Weights of a small contrastive audio-text model: text encoder activation relu, normuon at rate 0.0031.
Rows from block 2 of the text encoder, named by matrix and row number. Rows with one number belong to one neuron. Each number is 500 + 40 x the weight over its row's rms, rounded and kept within 0 to 999. All counts start at 0. Numbers have three digits each. After the name is the row's rms in percent of the matrix's.
# fc1: MLP up (text_encoder.blocks.2.mlp.fc1.weight, 768x192), inputs 0-95
# fc2: MLP down (text_encoder.blocks.2.mlp.fc2.weight, 192x768, transposed), outputs 0-95
fc1.377 053:477560472507474452462500552516475517535570597507464380542503532583577475556493425506519488548556490528555476471481510562506493507486507542453524481532454590446459447549523502505463487462501489551516521541507551566531541510495510492461515528610448478553503519475484558416527485480522542442
fc2.377 016:486521518536506500449427479493554512521547497477497572494530401472453418477524484478459518495572584420440476491487532501496487503451473543481560494585456485472512510487488480485444492416520482475498538493406554458450456459492545415516540479517501517512513493527554487541487482525511489533
fc1.378 039:516557504495456530536480444524497548482506580542509480493451478556464460465467546528474437503523431532493497488537478545525437426482515522474518487536556486494424482460495494469505492415481452521451505574486520490581488580476557489517500450569440544499507469476484487472538498502534540569
fc2.378 018:541558481509598505457505443483538486514432439520523541486467497530487510534484463446491505476468513600507488504517543502541497450495426415490469584492516531473509466534412507546559361568485487474536501455491508524498507540534495443506477525531527493480521494446551514609541475467503450505
fc1.379 104:556529456459552438454530388486539523462488502493471475506508542541485513478551456521529530516465540447456508468477412498527479510518502475507467467530493517482440454477493466569490493454544502519539476527599416567418556451465546501491487509525481466488503538428482496513560519538564564531
fc2.379 121:521529534501474583529522520515443491463522532427471492510495418541468501529486501505513528515498486469517517454534460473492492568571542549523486472425487501487563511449544421484465494478486509474555488533502524512505437530525534508492446504478563503460491495473473523455462537457463450475
fc1.380 106:534502498449551552513534500504423553521450438525519448545596556530505493531514483528515473550450563444533483486466515559459501435480495513481487514440487524522508527515494516499486525409571506516543489464488467571478558521467488424544460526458465394536533492531517544509524444528500509552
fc2.380 078:532547600570524540551531503526525491501571464505540534417417450525484505583437492549529492485544429539524432462511465487459464528437485476448486523518438457497474517524537465478486487492492526494512506446532491484524517500472522532542515526577493426484553549545529475562493525543459537530
fc1.381 076:506466522499521461514489526519497526452503456583452561536541469454547505506474479474502529538477563481521521480561556503529576521502409512522490422541588447552494542493516502566480469473474536524512492440471548579476480474544506478467490537392548420498506419557470582547507487499533530521
fc2.381 066:516497538518542532527515495472537490486444484392505520536461486473477508401502499448493554555492497507447521496465472388463483511463587459584514503466473422493423499504443550479508483529462542485490494542482414422502481530486528471505509448501510458425513486544514495485450553488418522571
fc1.382 098:514546529495534483449518503513541534525458514448452533491558527534439532461506409559477490495575487465451528492487498504507492530560479541554463383492531459505512484525408458453579431533501524501522526513497455456524540531511517510481582464567524531474447542544464508517435462486546503554
fc2.382 058:484539473380476525504547472555510479516495505450513555497473462481529482469443470487534575544516538473479508553472523588441555537538509484519528551487534509479543540503514536545480495532526519518488496527477484549554388507442496503559532492496495517510521480474456547407488473450500527579
fc1.383 093:499595521466517471478511467545527440466487445511454457424480528467535554523483502508510519457472516470494447544510507454447461478523535445518521531495540499435521484505508498533584523512452501444524506566504418563527568486519522582460510531518510534556478625503507520577579484483487516500
fc2.383 106:550545550538506556534483456548465487497464437483546567528534541481473509560420551524515565462556532500551491460501429472566484524448403454465510563516552465469501505550507502479447521527438477493527499514495544528509499490444548518477471532509486439538489446506483538440477534538463485492
fc1.384 094:447536439519456522414474511537501512522522416490504563546511527472445451506497531513469472538452506467528505508566553550540460520519507542489486458484502530534501473509440494548516510436518553499459460507411551495543485526534575450527458528470563539531470502439449513487500564475495434507
fc2.384 054:479514586460449503503489597442526492471601477489494522514477504483478542485510458521582506525520466516503548518485499467540528535463455455501473440560468468540471503483493455458514558519463495426466469431500553470529479406493576479459403501470558505544564455516547576528534428568443532475
fc1.385 106:508527556467512463479517520505498520503424473537448557504516514494514469482513453500481483496533464453528440531501529537508487497483466466474458392525525459516511516419442423529554461529467510504512520476547504522513420479482508506459523531553558496533537441515381527557451512529536461542
fc2.385 145:492419575524520537521496535513486508511528511470486512499472465433524502495440457464511469535450492453466533520551491579563507514415515537544437527514465451527506470512498563469516576519491519553492552489517505473473456528511501500536483531513583549528492517579535507557552444620472479479
fc1.386 094:542523499500537527454505504543481449499532525564460497517501475525432483519539497384489531436538432453506553551513498493479539479441506415497528516506508387476479482426535447578580433541516470470537495554468495521499615480492515487476511491490505466442471574506499511482458457522544534546
fc2.386 092:490471487478544454556530465509523520514483473512508458470497497470548437516547493430523520501567481507548494484438465405539508509497557533465552503475476494497459513552499505491479540454546449569497520421491511463547464482454440446518549487517487467514515495480569542515496463459480488471
fc1.387 096:457525448512559475454459546547496542443465458582519519539472557504507547506529521541444481547451518461510457524504465527514483565447498462488502467462496533562516488576528472491530540464493463427502510518456561509432533453506446493453530443467516478549448500482445524489379520541483489545
fc2.387 074:486518492521525468441549482508489479481513471480595500496486466452500488466485550501515543495441448425424521503463514508483552455547483467518532460465539415497500516518576528465500500461542531547553418506595547451514447495465491459484466525463465550542496492460470508498468624545449494544
fc1.388 104:488498469523426504534512474428552480426524486492431518520480491533524503507573478527495535485447468540570515416526579523531517472505453445486468489509470500529484584451501501503545516531485463480495513481443510429509511511440496520506449500475484513496513487475469492474551583460471443501
fc2.388 079:454521441523512438498526553414563477510515531472534472474502516494404531531548491494498493474404512554497470560507504503577489533515569484467484507433494547505520520505546441501527468521502453404491480511429527497529504469515526475564488487534500423444560503529422547509435515623471466511
fc1.389 107:483579481532485462509472504503507462573502477557491509482477517520487558492591473369503511557477526512493467487536538484405507496561504465448459405482502412482485541471481543489502470506490496529494549540499530519472411467529454455562600455535489519495518508489469485495521458481504493437
fc2.389 122:505478524520587464517511487475435520488568523574549532497482502550459528517479425407449528440522451465467587572499543499550514505446518492514523548440470569560498469559527521493514502545506469537519432501511504536496533526491554511507493518498527471540443588515560432580491500519512469487
fc1.390 115:533495467485543549526549483511519540503480464447504482450577495479460511422510556462479499496549524460523479471505508412399465425490553539427519423532507505565482505514462553497457479561557524544504497495400457490505480504483396562570470472490537543478565498477489538425542544537460536525
fc2.390 118:476453504453527535470586497512471553481508513538465505401446510545464540469425538479526420473530542492533457546492483514523483582531483564556481493489405514510508491549516474526527451532544529516506463531484514477459457508480503482477487573534489495566538555527520442460485479440495496469
fc1.391 089:461529392531475480486482420453480538557535477504433426515533478484543449506478474516454583510490516505525460515582525455523493498446473503548544455471614520484486470506533559532489527484464491496462528511500490526493498477523517499463547528502488533481484506466419486391538552568431500513
fc2.391 080:515504511512494526494531433513480493506512583446542430484441468497603469446484467538532531481431504469539547459528501541482461517436478535491473539496551554420540482466483536476475543578439512464538504484470481537478487517497616495454557474490527525477486524599458518461514582466525476509